From a checkpoint of a small image autoencoder: encoder arch resnet, 50862 training examples.
Rows from block 2 of the encoder of a small image autoencoder, named by matrix and row number. Rows with one number belong to one channel. Each number is 128 + 32 x the weight over its row's rms, rounded and kept within 0 to 255. All counts start at 0. Numbers have three digits each.
After each channel's rows are labels from the 100 images, of 14976, where the channel reaches its highest value: "colour at peak" is the nearest of a few named colours to the mean colour under the peak. Only what is clearly more common there than usual is listed. The data: cartoon faces.
# convs0: first 3x3 conv, stride 2 (encoder.blocks.2.convs.0.weight, 160x80x3x3, each kernel summed), inputs 0-39
# convs1: second 3x3 conv (encoder.blocks.2.convs.1.weight, 160x160x3x3, transposed, each kernel summed), outputs 0-39

convs0.85:133105122095172162112097128185197157116067177132141125127102159121105117108149138149156095122109142120135127133095102180
convs1.85:109182170153075138152167121125118156134063175169156145152127135155163106114202122139146126075173123149183071115177134100
colour at peak: black

convs0.75:135153093199146124141166136135090091095092083095120107145161108137129099107130098107148103165133101168154132128143148112
convs1.75:146156101165140121081127156105132126056136146137103118193103202107152131151141103130095124123161118153095139114134152169
colour at peak: black

convs0.104:113166104142132152119072118113146087080192037117178140141147109125129111137141098172176148103118081130132151165136149103
convs1.104:177205105159119105160121150132159138100171139164132110138143166112102095087131117113159074119119124143083134101159123043
colour at peak: black

convs0.134:118119150107136106109175170100060154135131126171081181149126153104116145178121083149109108151180143173175125132165136083
convs1.134:142135106126147159167160151134111068114110176155148143104162150158145140098140134161150111131164169138119132103145136102
colour at peak: black

convs0.0:116092084168099092068106174152094096164104127089135140085171136118096126127127039148139118126096111093098128126121109129
convs1.0:183128119124120168077111192150117098096060127136146075127058175088082126171108116179111147107115130090131111120141116134
colour at peak: black

convs0.129:086120121072113139050165104165100061091100115171128147125142155111139126180150133112132129107078097125119147169137161083
convs1.129:126165131120144094100143109069122176157134115111123097100107139169164136088160145103141091112109114105119126165156198112
colour at peak: black; red

convs0.66:130171131058136148103106136078084113121093118155156126136124147151129111138123122149125119073121129149102150202132096091
convs1.66:146126117148113090187157100098111142128127192114139128155103128115172123198138078156169134089127117051120138090156142157
colour at peak: black

convs0.141:167101185113096175204123131145163137182164123096124132141118118143119156139132115114129167148092115109192149105181075145
convs1.141:131068150072183067165086224172171113128168161122076157135155102124205153146077085131083172141157125132128135182148139115
colour at peak: pink; white

convs0.35:108151179119128091131133139147144108097151146117061125115174157124121124123166119115110110071150165129119127100162061110
convs1.35:148159113230103139156163136176107119104136168142145130141137121126167076067180114176081086086093170117114143106203141073
colour at peak: black

convs0.97:164181175100112043157155148138153181124147148134110141098093178104116106087109112125105159131107125130126142082064204169
convs1.97:173187149097180152125099105147115165124107121118148201125065092151099116115145089150154104162120147118152099097100107127
colour at peak: white

convs0.138:112099170082073120037120116115193104145089141151076111148121093080182156087094103133185145130144120172158146133134137117
convs1.138:165141149120168170155148123136165159125104101174133120109154150108148108131068137112102089136109127189126103109120158152
colour at peak: grey

convs0.3:108123066188084168140114128107099118091123082145152112104192120123138137146105164122113144138102120063093083084088134123
convs1.3:097126152113130103178099216137073122072150093120174053174146169096167086181114148123139075096089132067085174142155134138
colour at peak: black

convs0.112:113156156109144175133162144153156143118170121139122141081114143092118138117155131135097179176114117144162165137130100167
convs1.112:157133145122152088150109138126129165116137153127126163134135097160121090141115131123079126140111102177095130182097116191
colour at peak: white

convs0.20:170108120124118124093131137176193098071141149102120107114121146123120113179111110130141109141096130129219175139124096069
convs1.20:127111084114096092164168119169068082152106124131173149175068159140201131085119076123079078127150159178135123135143138102
colour at peak: brown

convs0.155:115096096146130087072123144143096133104120110104155106162183123114059157199079162215130054106123149053129158127130144111
convs1.155:087156190147075090161104104137164123132109111091126112197101162072169118166130151128135104144138180082110140159103070169
colour at peak: black

convs0.84:129112066146121082093067208148102098118101147128139117161171106165095138146118136164133114135128104090123150096092110141
convs1.84:121116062113097145142155097106098148154110176099135106149155078115147112105146091143107077084112125133125116098148088175
colour at peak: black

convs0.55:157124105174145141135135162171137113061148192154124162129123156149162111182075128124137083139127126127153179094152149119
convs1.55:141140108146099141108169136166142118118144153117151137126135072111196136139095095128085087107132186103210163134229170169
colour at peak: black

convs0.1:121125083156113151139113136135122147120105090141093163101129105107181106175133169164169129129194148171102072127132128124
convs1.1:173144094143105127139123119092186159126100223141187124121129167097148105161096091142118118117093126110144115078134130159
colour at peak: black

convs0.142:145161150138094167155106159130099158096115150107133145163152116118082155131150137189108139150088182102062159059089114179
convs1.142:128128154074151141162120126147147132137089176117099068147192096101155129091132161134118097129091156104099154142161142097
colour at peak: black

convs0.106:147113111171124195129070156132154124087160166145116148127118097153138154129039131113127135114206109126159125096076093106
convs1.106:145146075104067152105073147147108110110114092131130172083106159159152148101148108142149120162106079086116130132133146114
colour at peak: grey

convs0.94:082152102190122152181096170140126125078113164150111097161116134134151102160155110120103053093149135140130104107083072156
convs1.94:146158124126079102086090154151129134139109132143129114126138121113124155116110128136127122084167118070163173053175116085
colour at peak: black

convs0.60:122140126102161215100104099086115169108095137118156190121113130041161192120108117073139110106131145088118158096113124166
convs1.60:149162086114141087127152097098203138148159101131084109164097137092163127119053097077159105151179057126093115143123156113
colour at peak: white

convs0.108:183101154125175155139122157122150180156172139156107122164138105129055091150164112084113131194172119131108151139155073092
convs1.108:138107109117134154153141158084153143153142180120153129069059146075096114101166115127106153189091169115183134114208101155
colour at peak: grey

convs0.57:064139115115187135127113192125164122143118113118156172104142170145141155159144114122195208093086152141134128070108069115
convs1.57:123160134144128061148131090096157140117119166102184095164118119118161213174226071167110089125115134137156112113084143086
colour at peak: grey

convs0.48:136111129126103135125120099147106144148152141118147159127190094084101075059120101137087187088137082149109134140131095123
convs1.48:162163123156115124079138154136119117126129120130194124142130070119148078146173078144129122172117091143133091128119213087
colour at peak: black

convs0.21:155143127141168146141107149175090210138123132134165153145159178139172143192164104106120092146196096094154167154092098090
convs1.21:151167106148102142128143170180105121093099125132115119080102205149179124156205040122142127137158144142097132098157145170
colour at peak: black

convs0.17:138147149116098153095109137095105137144116112202147122083175120155100142121144095200144066113132093154139150157108099093
convs1.17:096163131112111072146148056139119166150084126111113096205190177150177146080197120143152094136167111112139207128127093151
colour at peak: black

convs0.151:128110177156152120136113159124133104163108126130119125106108099163106095176112125153164215086130175106186101131124175180
convs1.151:128141108093122150200140148102146073092090160071121144125075110197157165116125167140100162118063125161080116175169175121
colour at peak: white

convs0.10:115131156097068132084134108091118114059083138144093151085151069168146108150158124146150142100118166111124098125096124149
convs1.10:147122102135116108121185150139118163098123128135096137134152190087133127143176142175153153070098190127094111119130094144
colour at peak: brown

convs0.98:128094106099114067089098126121127080112125144081112125127155109113161130163124114128116067191131147168110189088161179134
convs1.98:106107150173124135093093104099098140132148089169184112175133147168164124123207100115121150136169118105144129113172149139
colour at peak: black

convs0.123:174144149122090143156094184073106100150134140127113136051117058129134134146136109155097099174083122113049167119131155157
convs1.123:139065129119104179107121086115117082096122112160098170099172138141104081113138119129153136088083083123138067109109134174
colour at peak: grey

convs0.33:144177160088149113133091135154091106107115137212123159101088106133169116057121088155117089114075116175160166137137118111
convs1.33:151116132134126137111119158159136114157162130108071170127040120190119193117093085098168092183115059124130122088148138129
colour at peak: white

convs0.132:089203093113110154111086124049162117106176138092144168128117112066059113143103169155126059146164137144122083209119130133
convs1.132:143065113137125110126120131111121081130113135205212111216118168102157159128133181126106095142156159171105176116108137121
colour at peak: black

convs0.77:163146147074155128090069135134145102225164123089123173133143102161128136146102054156123108150105129111172112122103133179
convs1.77:140111170102122148126153149139105110103203152133106147154145119141109118182065148172162136175158138127114174126110116164
colour at peak: black

convs0.49:123145129166154145143125084100132142131110145130159076109122124137124070170155149123056087159139152127113093088117132089
convs1.49:158176097198109127103154132122102090078125088146219130156141115073149162107131173102096148114118167139129107033174082085
colour at peak: black

convs0.7:114163152110118170114065144164141134153091064126095128155136173067111105124129166098145194145097117095166112129124122184
convs1.7:096130151149141127122127174130191106099137046124128152100134121075095152116189139164091195074123111185106129104119176157
colour at peak: white

convs0.105:064132092128145203146117085137157125103072136136036103110188158117154135154108095185133162104113096131153135118097098156
convs1.105:132130183129172141102106125141115152064139159206167157129181135145174163092102124149118127089150131118146140109172138128
colour at peak: black

convs0.31:075117161121109128177090092145085092150166147126140073130053181090132120069105158163182144145144121133116161103062136155
convs1.31:170084127107149136167183225157127134102151150200165091162064083166116107075125100171156146128164143153150140115124090194
colour at peak: white

convs0.137:159128092173131161146109124145121155191058115107058107115196188158093111196132155195124066131137179088122145152158090092
convs1.137:145093124096146128148164135101062140144123159163134170075112161155180132127130142139125118114162143121145116107164157121
colour at peak: black

convs0.113:137098112171118156091117098113137146147125112154140115078092155107155133159183146142137183115160124179118075172143169085
convs1.113:171201141088145158161095155114093134158149130137146118139114082098129093159127028147122134081136146148151141158086127106
colour at peak: white

convs0.40:163123188137146094114161182107149123122174161134149111123135142162144110069133211113086169138106104144142183147115160176
convs1.40:159103154144105158144141116132146165169149098072138160108166110115107138147133069091153166107082136179100131135100096144
colour at peak: white

convs0.147:155165089093134142138130168113174150151144153168135123128183127154134102164127137153149114123143100127154129157185060128
convs1.147:142161114176092095122147138113142072100098129131203101144104122135083100118135091128174094125207135129124056123107115168
colour at peak: black

convs0.150:135135108141143125117133122097170084139144163089095120118141147103102134132063125174168091104141116204142167067104158055
convs1.150:160084135148072127095139176162135097124096127149079096067178164071206142176098102118139092153099085133157079093070184081
colour at peak: brown

convs0.70:105116119235152130136133202089129111081122146154092145115173159121103125129053119078132106144119074102124080136122129124
convs1.70:113107128155155147133154138131125209100121144189131102134062117139116107088199138127102084124107123146145191093146175127
colour at peak: black

convs0.149:145123190098132138132120110125134153121150125126151099118096138078202194105121126170159167192121155154177136140148176117
convs1.149:122156173090137173154134127127155142121174159144128180153120079221110155139116143117121097116039108181128118115153098157
colour at peak: white

convs0.4:114141097136115133112101187092136141187171121144063121125163140137075150181133084110163104086159157120099142090145139117
convs1.4:103155084143162136163160139127035143176095199124165133140156141103091165174134100183105093140124178134110149115107113132
colour at peak: black

convs0.103:143148140112123134088105171156126099095091132149138181123159122139077149150113045150134111142187092138174092146119111104
convs1.103:173216158086111147112127134161067115138169129167145171139112082101172111114160142146113142143101130095136162087180142118
colour at peak: black

convs0.133:130162177128130093142093130134102138119124131079137124124137162122128151113119133091109201129196153162193164159105136170
convs1.133:161042180128133128153124122133177127146158074152096138091154139166064127166197099113119119105135115123103106111089142144
colour at peak: white

convs0.39:090150168175100131107133185165086134116093110159102040107142116076115114111161129175170160107154153152165090139181153126
convs1.39:123075102127151185193181140132161157154104120161151105158101155178134160150131136117139136089102120132061128114128123192
colour at peak: pink

convs0.95:093189102165120100129173053167156118110128122172123127133201151107137144129154169136074123106128144138186136150116138078
convs1.95:080137114122071120177101121112100143133077148144141143193113165025122114119100135108099126141144110104102116144156117099
colour at peak: black

convs0.100:190219111133157114188137114125166103173135184091074123137168126147076092121144100196110142182134161157131165079088129166
convs1.100:154087093133152159158153067080199114144130153113094124100154096134106180107079166141102088179154124130129154159159153155
colour at peak: grey

convs0.14:114148152084161135128147127135175140097082177111124104107103142119159134119088148143109106101133106147179104104078140044
convs1.14:169091129124162132113151089133097097106078164183171128140093103143132085120091116144130113093152089062153175093153151130
colour at peak: black

convs0.90:122157104068076156133098188098093109106144130148144148137139114088107093102103114115130130120100061102141086084140098060
convs1.90:124184169101120156091128149118072142113072106186174114122083129114128072191075112114133146166082073154135158095068125138
colour at peak: black

convs0.71:121134081159144150165179089120089158138138139140132136102155101129160107117139098148070082103094156132107150105133116111
convs1.71:113170140145140094085084092128094102125124108133100148141155146096140065147092097172158087117112131072144184104132110167
colour at peak: black

convs0.72:104154191160168197136113138167023146142098131149121114182141133100140117135163080164170176127140082151097146098086085152
convs1.72:130176097124120131182161182157106137149089105118143114183112097127116114109079141109160211134085143152145087187092129077
colour at peak: white

convs0.121:083143142174185167109160125197089154126138140077091103201151077074121119149090079169114112146123107142105106156090122109
convs1.121:140134073147101129148184141183129115142081127184136117175165121134105119098146122141093110097215158108129111075160141126
colour at peak: black

convs0.83:118158103159162134131112169140132171133168101112229155095131084165092143130119139146133095145190103108160115165127135114
convs1.83:105142084122145127102165113123103159176076100140153120166110112186134073169102096110154097201144190121235110126102099089
colour at peak: brown; black

convs0.96:111127113095144150118153223080155067124102083107137086110170121120110158108115107213102113159178098137140101097184096069
convs1.96:077084137193115107126118054143157149056155195172186102168155197051140124129150137091126080066110106131116201159145164125
colour at peak: black

convs0.25:117136139181100175122083178144140106068131125140108119081166076125065151197137147136142121118083155105122150073153114139
convs1.25:101177054117146125137135170084147123081154121137158122157125123109100104169138119096109124163192137077122093078109134123
colour at peak: black

convs0.42:100062071150095118115150160166138108127150099115130116179148148143077116140155104158152161099104088159132069122146096160
convs1.42:148143160150119135095130120070107090054081145143116047139102160102137113119140121106153095099170055123142164129144123126
colour at peak: black

convs0.34:133102190162124125163203108158078114111090128122140105145127120148132150122158116139122174099129178138155143142106156153
convs1.34:125117191151177133139133120105137124171161102121141189108095091089125168161105097079106171107093129133054101127105127135
colour at peak: white